{
  "arch": "unet",
  "model": "class-conditioned image diffusion model",
  "cond_dim": 192,
  "cond_dropout": 0.1,
  "scale_shift_norm": false,
  "attention": false,
  "upsampling": "pixel_shuffle",
  "muon_scale": "original",
  "adaptive_grad_clip": 0.02,
  "epochs": 32.8,
  "adamw_weight_decay_other_params": 0.05
}
Rows from block 2 of a small class-conditioned image diffusion model, named by matrix and row number. Rows with one number belong to one channel. Each number is 128 + 32 x the weight over its row's rms, rounded and kept within 0 to 255. All counts start at 0. Numbers have three digits each. After the name is the row's rms in percent of the matrix's.
Before each channel's rows are labels from the 100 images, of 14848 (inputs lightly noised), where the channel reaches its highest value: "top examples" is what is common among them. Only what is clearly more common there than usual is listed. The data: dead-leaves pictures: piles of overlapping shapes.
# convs0: first 3x3 conv (model.enc.1.0.convs.0.weight, 128x128x3x3, standardized in use, each kernel summed), inputs 64-127
# convs1: second 3x3 conv (model.enc.1.0.convs.1.weight, 128x128x3x3, standardized in use, transposed, each kernel summed), outputs 64-127

top examples: small pieces; vivid
convs0.65 058:145138122152135160146096142163078146062135141066122149122140133095106197137164133131080133157134140134150115085135182082090106121167085125086183110112101108124110085160175112164172186083217163
convs1.65 125:078186130114120130185187112077155085110107142103137110120102044066137154127152175144157076133128111101091124088129141136123048117135175137135145093115115134095113218180142159103133126142255147

top examples: warm
convs0.69 121:120132127125117112170130155102118134092096137097135130127170119082130100130187096146144104146065150112138082123073078093101128134162109178072080116056086130179144133126118172155149148094168122
convs1.69 092:125156134095119123157108075117149087139125145151137129123140123110099065103159154127161138139098121197132096069175148123132149104140103103113103122037152135106108105143054154113113117108075092

top examples: vivid
convs0.68 118:115126131224147104110134095129133104096125160103174145130142103131117105165134143145135086105111104134157067083039132087105102121154159144128146164105184184121110137124140160109104114113189131
convs1.68 094:152095091138143181093127147123080129118116128054105106137176128143098162193165146136170105177123111181156059174139116157089120136112096073114152125173164167139119134124100146143180137117101171

top examples: grey
convs0.21 091:117135132120154111101179148115137129134133114126111139118132198131117158136157082129159099134208134146122128109181200095106165138103138101116150128152067104169125195167171120145147166139147130
convs1.21 112:135098092147177168102181162082087143123122107128162148145142211142122165133177163094119122114104104172147077115083138131114098147150164075135153111110163134148122199122141112117122119182047121

top examples: textured; grey
convs0.1 072:175118159085182098141136139134145146162208116135124111139176184161123127160159126120190162152122140142133232122096162061106107127091186091149091165155130108151120113107135132139169154175076147
convs1.1 096:125144126125119177083093125156131127116141133143122141111058166153095155161116101131106190165199124098077185169137121141116160171083137107139119105134120106135167081126096071170068155108090158

top examples: cool
convs0.15 078:131129144138190115123136103130141093175146115116127152159187083139167141163099131150125125098063150128122184154120107122170144129151224105002138148117132137170155127131105191131175143168137144
convs1.15 081:156090092121130134187145086069110097108109174078111187185145102163103112157122117086203162153151152091113145158117176143119090123159136115065122124113131096129126146120147084128099022092134132

top examples: earthy
convs0.121 096:079119140122140131125184067065104162107123126143124112155192153157144143123145087116197107111164142087100095125135098123063143104093077144133154119139076110119098188115068124107106135114117119
convs1.121 107:132105105096143131160150166092129142103125163114166151141090000139117129186108104139167069136178136078161072105101109125106079094132142111101095087144127134127112176077108113128119114119199136

top examples: cool
convs0.82 106:133142147178244187147117152139111145147119134141113124103152108091177119142162091126088176158156110161147084185107121150162099140146102098095101092118154138134123147132151111180101153103136122
convs1.82 080:114155108122098153132161143087136172155136133088159153124133155096112136171161188108137116162127110115087101086108102148113107159077081114086135209163158066117128171095144089110152143129137098

top examples: grey
convs0.35 099:148126130072138108159155144137141139101154141039150148126158095116111171108147113130113112138139138096135117084100100073054226137145117129128083134098174134150146189130147203135113161103149088
convs1.35 109:157178064181136137127060132141078145120095110151065084154173062175147147156072070145130110134168139096158141131118090134135174138153193168114102098155050174123109040133174135119118154108115145

top examples: vivid
convs0.79 077:129114153139143146118153174094145200096119115194131101109110113100110148120109152116128073155095135119111099130153101124069126113116119144129158125128135098196248146097112083128096255058136092
convs1.79 099:100100113109093121105115081163215066122139098117151127107129119131127115145092174125086112127129114153124123103111096122140135115136131162108150096092147119125000122131136144108140234137141176

top examples: cool
convs0.19 101:107126128092239137130106134167136129154133112206127119121148102132019139099155179125133135110126117125116106110164138111108128118133225173132128110150098117141147105108118082146152134116149137
convs1.19 112:099130186123000138106123103110141139134163152150137118068155124130067098137090134122143165078143111135148071127106137123157139111159190203073114165127117109117148106124120110179095119098124103

top examples: vivid; flower
convs0.3 151:125128123142085131136119153149133148119099142119119133136097113136155149146103119129125128124111081074104091083102078073047110096068096135111105097088121102051116120100113089073055100103039073
convs1.3 166:122161090109069151137088096086165110194139130133153109180150149123113182138188131133162117137150137110094206167115189135141169143152138070130135146136127081102133088144103130166151150188115116

top examples: grey
convs0.80 098:186109129151146152124112147099100156123188137139130138134127078082100094142131148130053091156096105176131100136056112124119135139129103128111086143087218152103131131122191169069122111051107124
convs1.80 087:166140081149129131126151142148124142157060086091061084176137112112117086105132178117158167163112080146114145132140118099141099139131138161117169092189134183128122141142154215157092126111130147

top examples: cool
convs0.57 061:108116121137090149131079157117142094107139144127106167114172156095205136123184132134078082081127128138134092130120119161111121152150089107106065117122064122133148090153132132120093125082158125
convs1.57 112:106115150176148115167164144106131134130115130122124135139145080114131195054155140136103112095062148158113060132115123142107134076143112124108192168135158132146099161135174138126188132107139115

top examples: textured
convs0.120 073:162112135128089137132168116164144099119077122111131119113084137118152138120107080122130088128178122016100089094164169166091182132147111134089207064134138125113158192121122171113075122139075078
convs1.120 098:137160107102122144139136119163124087146132096109173121145067137107090114185102104143128102163159087080136128137149109117129118149108113147149120034128071112099149099143103154136141124125201200

top examples: mixed sizes
convs0.36 054:100129102119133124107175138103143118138113118160112134111122143132157183179119122130165079122092155139136159076193056202115215135131132108069116194151129134155132169136090150185095027143060126
convs1.36 127:115105103124149119115086127173153121111116155127164110091179099127133126194134097118156112121182137073200123119120079136114140133084164134124103069114052065108119035141110121080089108162134163

top examples: mixed sizes; warm
convs0.51 086:156109126104115141134104103237126109173168139088103129127133067131119144102076079142101122176080136140114110128075130171149113119166127118169059118071127135131094003119146132145148125124188140
convs1.51 098:130139147155165117173129149043126146096114122174186157093113110152124196133100155134115134150103108092074099151120124136118150140132097135139183169143148113122103120096130112131105115124182143

top examples: large pieces; grey; cool
convs0.87 069:161127136193130124138137136126074122132143133118129104137113179099112109097112137102063114174083130179130119078128094129122177101153136121159072141146174102132134130124151126100065104090155127
convs1.87 096:135142119102141125203155094064163063145153126121104106157093210062127072072124114090170121138136089103124117083150155141123090132169131144141131098118131145102139178155085143145116121151170105

top examples: grey
convs0.100 108:116142131141134137105150131087143149142157148011144142119119192106133127144118094142135126142165133140127097073084111051014094129136139153118194111167087134152125131115220144118173126141058145
convs1.100 097:164095062196129147138094120119098154143084101173128158109128134133117109145086097127110125166156047123140156082213101106153148153167149145133114063094137154119132090134210222148097121116149175

top examples: dark
convs0.93 111:106142119140114162122157126168093134129125134241121132117182050106145176126181133132091126114118130109132151175162054156147096119093139112067076135118173121149091124102154149090110102088156115
convs1.93 095:055098165095129086088132150153130121117171191094150105096110116100159131152192208134109168136106156117126123106076117101159149095073086120122114147156142104145139134099120112121148097149153148

top examples: earthy
convs0.59 115:100149083069090109150127143146147161097133172141120183154075100121117154073132091145126126145142108100130101178052115096160128148080095104131087132157057170103150174101123091083127156156163162
convs1.59 062:175195118144123142132098170111127130085113121129115108091158107138128208140136154148139136184171127118157112193126115128137127140076153132111152038125121130116106093189115125142072162113123128

top examples: grey
convs0.76 091:188132127121130124129083150174130154094150149123140137136105129099119096131112111123085104171062106196109142114118121162141183118119137128171153146124197131144118120117171164088128068084154144
convs1.76 061:144132107166118147127108098137113120169113150107102112150085171112166108138167211138148146199161119183140144104153113112141154098092152132168113138089168130130112128139117220172131155156110153

top examples: small pieces; vivid
convs0.123 106:088142092119112143097161089132138115138110136148124144128127148141109106147061152134193140093130069147107049113125169107136124130118077121164140125120146132076074157100128130103056100162023147
convs1.123 076:142161111140148113130130131105081134085121076141069115158166156133117082130038105150122130154147179159120068156141121089147154126104108125102121125123119200090116083142136143133193095126156140

top examples: vivid
convs0.62 071:134129101137097123158146127000147126110124162132121136121142152123113160140101164152114087149143134166147184144080154124092094139147150121071134121074075121111158125106107131203128179125145105
convs1.62 104:091135185118119128080103125237135160161142156120148126091102165154129129160143107148065144126128162087132153156135106114163164110146137149150116138135104116117141105103165117124154156131087123

top examples: shaded
convs0.16 073:154114134129169114125136111196148088135138106098123107127149113135161145141126101123102129144118138125105181089172241176144155120120200122117085145150174158133158137108143141085167226135137101
convs1.16 072:148074097134171148129082083108128137167100147164120162082185121123106112129180068089158142177170118113121162115134170157127131156132219131146120112106074153140113103119119142169072177144101093

top examples: large pieces; grey
convs0.32 080:093120127148071125097074124072082155166109134125094136107173074067156134105167184123096154120159132186110096101121150140094074102094109116159108084118062123137159115110120153128123190093248114
convs1.32 138:110168156157130129148171168107111138102154117144123108096080146151122191126076082144114118134086109048097137110132120142117125128112091131139158129121105126146147192135074121157155126184231129

top examples: warm
convs0.41 075:105138147115098087111069134110145142140158128116131161143147096132168045167152169160150147114084119143119136078080121115113052129100140125118158139128112145167123054139186200112105116125202148
convs1.41 109:130109143166174139092131184151067175139105148113117104126144063148132087122176110130119115076128198161163097105154107128137151128115144136127166085101159138170131147138229117113150130137105108

top examples: large pieces; dark
convs0.39 081:152136150134098152143136130151145148082098127129146134148129072133137116175127160133153150153084150132144105132145056124139117143191122150070080111105162133167090080130072090187141014133156128
convs1.39 119:113107135124153130108123183147104167099123103123095085152148112182130126094142129126090132110105158140152100106126102111141174103164100127158121155194181108164173127123057109139155122137044097

top examples: warm
convs0.48 113:112153149109116128116124108140137113074112162154138188154082158129084214125153142149126095127085121081121109235048019154167127143138141127162084143135095163152100114130127087141129069118186142
convs1.48 087:176135116110152166090111137158104169073122130141099073155123136187094226168116153175108188134157141098118098168148091123139142103084121146152144141135128146137167135136093097142175129138102134

top examples: cool
convs0.114 103:157113141070146161105078112114185067090111132153136137136098102134169123126179115133126127132171105112102100084147145142227119138122141194091181100102133136146115112125109091130126110210075100
convs1.114 070:098112153118184135089054103211122060133169148125153112109093105088078058116126140140136076124125139115101061112132131133107084140099096091121076165154113101112135126101142142116177137109137123

top examples: shaded
convs0.22 077:155148132109189120139100108175126120131135142136142132143140166148116158167071192130137129138107163137140202108168125123145168147153160140153071127139121149137022089158128132153177023148151146
convs1.22 107:141166115127111129120149150146184169149133111094097136113184134114121100082090119138131153090093145077110184139138119118151127118194132101139041151163119134187238175125105085130064066136126068

top examples: textured; cool
convs0.25 102:136121136099165102065134151143120151115155140100135119151149231148134116116143115128151100145170164100108206136103191063139130128140185111091105099146113133173158137127129154124093163093230113
convs1.25 093:125126100096092137134126109124148091074086091131130108182114074163115097129206113116105104110151083110122184147177214159115077101156114133134102200142143142098132116159182127102140143152116149

top examples: warm
convs0.84 095:142111114124106088137080177177159104116142140166136131158141058138080110144040174131111127090093102126146195065141211156141110091146155135143174117143207140117107105124146121136100134115064119
convs1.84 080:105087087143129131102157097128138090141124154111139146110152134054135142132176137120152103153106120137146102070125112130102087147141118117147136126134136110154096152126106183107158172153152194

top examples: warm; vivid
convs0.50 087:093122128102219139186105162117100158213116107124101090091140112081141118117181116112124096133113108115130082165140170167066100114111066255156128120162101119142118108128138102229129160099119100
convs1.50 145:136148111139105132162101147110155118077124139150115118124154140135175097125135114135171100126148124142180103190112142136121134099114107255149125103129175133138143156202136148070099141128116128

top examples: cool; small pieces
convs0.28 125:169139107071202115093098178198158146068127132141127126124165105126144160108132096130095149189131179108119166080144110179253147138155095077104134131095104138175078130135124122098171075192062066
convs1.28 086:158162126085073152149118142068194124128094188102176129105137154130124105122159137113153130128101124137135167123115171152084142141145161149122129101116183100156133150135121024121054167070075100

top examples: cool; vivid
convs0.99 113:135138120138161178123112109153157065184115144187142166117134150124155140124130150146129101081114085120118108079134048133129150146127109149074163125111119133079120122112113135099104081154086037
convs1.99 069:156115124104130129165149133180148112042091099053114051143145128152100102096101130147126111121118126122160101121132118147098068069099125153127093114154120125099119184175094104155169107087101167

top examples: vivid
convs0.127 112:158099130104199139147132103147132084099141091170098093100162111135128200178162135098143147087145107124108164138201094163132172102126157095089077164122135074129110130114082087133090080166095081
convs1.127 138:133114145129033120128101097158137123141116159160151157112137114125131114118096133109134119113122132120102199109135112128158185157078170061117117181145117070135115110077080122157153095150152090

top examples: vivid
convs0.52 086:139134092109165110100115115118151073186117129105130125139089166126117116101190105123135134106194098108115134131139255139122115122089114146160128114140120127115080113127166107143076185089104111
convs1.52 111:172170181139085132159145097095133172112153143132141142131134155156126196139137135146129202143163173084167134136121189141110118109094068116116146086100093081060178137184159116128155123137132133

top examples: vivid
convs0.111 090:143133105119111141116194160095152142153103106116113124135098119147117143101159095134155103111136097097097093133134255114065148119081155149088144104143118095120176206118111105115102111130107099
convs1.111 108:114073175134114110160124118123115134165155131180170123130154099128106145139127160121070110114119123146139106110098240132119142138102096122136147149099130104068121113160115176117166091133136171

top examples: pastel; grey
convs0.90 143:143107150213095140101111127118098120129139092157118098093145148126126127140106123091056156121097114174133129151196158178175172108078104082127119109157232120137110092152148103126101118105178151
convs1.90 086:114060159129137106132151078124151129124079143170115163105151184108130152183182113119164116181166119136114156162189153146120162087109169153144140079150160157146121112097128164135109147135136149

top examples: earthy
convs0.106 085:112124115099119112142255094099123112129097104169091112129101112138138127130119055121137172092163132084101100174120124095098194118082127159116088150121108117119144255106137122125108135100106075
convs1.106 083:143151139097126121190187118069160105112165173119171123151098071104133142125105195115122055084111122122110085129149137142110101113150111131139124093128129103152139178090110089137119155125216095

top examples: warm
convs0.11 101:104122132094192132113120132135173122154133148165138151151155101155196132182119157130186108095127111102096247081137092163114074126098149093154084188104108140090117112111114172078054104134075082
convs1.11 066:094147169123097155158097148077152160187122157122169160157118142134077152163147175177100147113082165121060202126104192121118154131126127141139149078176164118107115148125063093197114143096105147

top examples: grey
convs0.92 124:136134101247098081115085133101069150128135154140131143119111183097126112119165134125032121159122103148172111123111128147161106145110153138132135121125149144112105097162186125086102107094165162
convs1.92 072:143214180096158176162174158127134133059114085125120075115127101136131126092125143156148129137077131169146087190145135145102089100114187132110134108116147140099118180178145114145136143072084088

top examples: pastel
convs0.104 102:105093189102118092147157116138161119211085122170124136152105162184160094136073176131115146114168143111109154089178093181147178097165157111098232114167165113121099162149107065125120100167081128
convs1.104 071:104105023127201120086106077160146169119140111083118099144152099135092098126069070105101082092085148143132050108134105165078074120143109134151059117120135138131151141098122140108181168130061146

top examples: dark
convs0.64 083:119116112082179133096166133104073130096137090068109112112146138073255121135070130129116132108181123113163148131227099148112150126088206169156074124122099121176104167135131151199151096098159166
convs1.64 076:126129177173179130087126129125178125173165159140185180066138120094085100113151145082159094134133141131132047139166090156096119190079043073092162137159128075130118145064098139190118139107131083